Weights of a small image FSQ autoencoder: encoder activation gelu, soap at rate 0.0017.
Rows from block 4 of the encoder of a small image FSQ autoencoder, named by matrix and row number. Rows with one number belong to one neuron. Each number is 128 + 32 x the weight over its row's rms, rounded and kept within 0 to 255. All counts start at 0. Numbers have three digits each.
After each neuron's rows are labels from the 100 images, of 14848, where the neuron reaches its highest value: "peak on" is the class under the peak. Only what is clearly more common there than usual is listed. The data: single toy objects rendered from many sides on busy backdrops. In brackets: how many of the 100.
# fc1: MLP up (encoder.blocks.4.mlp.fc1.weight, 480x160), inputs 108-159
# fc2: MLP down (encoder.blocks.4.mlp.fc2.weight, 160x480, transposed), outputs 108-159

fc1.268:151071081015124157087126112079122068100171135064176160155160074108113087145135158096109132166148118154161152145104159145165125130124124133127142109113112125
fc2.268:119110070169178037093129127137113104121172134138099130151112106153126124144126128124121101206069138110092178182108140121119131032154111129104127099122156140
peak on: part in the main colour (48)

fc1.264:148104168154105166084093156077093165136130139146132155127093175120113162110107100181101145144162109114198149141157139131181119174114124097181152077136101094
fc2.264:147130150189156174167190083148125133114176109121106157103153082084044143121125155076174172138152118136111129124106132117176104130117128103107110128122114122
peak on: part in the main colour (48)

fc1.81:116154109110073126142131121176127125149099097164133118151082170064154087154094117113120127181198130050123078174105143133124150100073147089155150121161120156
fc2.81:142143163077162105121106109159120112143119136144127133122130154130087086137136134128134134127082133174121113075093126132173164129161099165152153143097104190
peak on: dark part (51)

fc1.329:114137096163124116138131154081147115158115083079070089131160046119116110095087172200116108113120121132137134104063179136086123127137123138147166150101121136
fc2.329:141152097115070119123159141120121133049082141136137134093093141160184071088141125102081145083135109131122142131124137140096149127043138087131202145112103093
peak on: dark part (27)

fc1.281:133122130164088113132193124129133131140148088100111116115143136118120108103078119173078147177127121138164145128109137138119118126113126145103114088172118105
fc2.281:075138180136103078120066098166122122103138200107143133104084130126131100111146101180148152162047191105136197101157088150105119150133103176129183184114065097
peak on: dark part (45)

fc1.414:097099150195134100144158116093068119129159147128176181116152108178175135161133091133103164149156120159167080146108110107102180125083130123075162111120167073
fc2.414:129152152049090117155115096222131140128101097145097108080117142187162081101074126076123132130059087109139100170146094104148180151125084209092093146135131129
peak on: part in the main colour (59)

fc1.445:112164140102107149097139176127042129103161132137144110109081136095157095186118033154147122126132136079115132095119156101078206104171139088148145149150105122
fc2.445:108144156195091093120143084166076098157186109083074101072137165136113109149113183121056106150095103177121172098096187119078149173092142099131079142148143102
peak on: part in the second colour (28)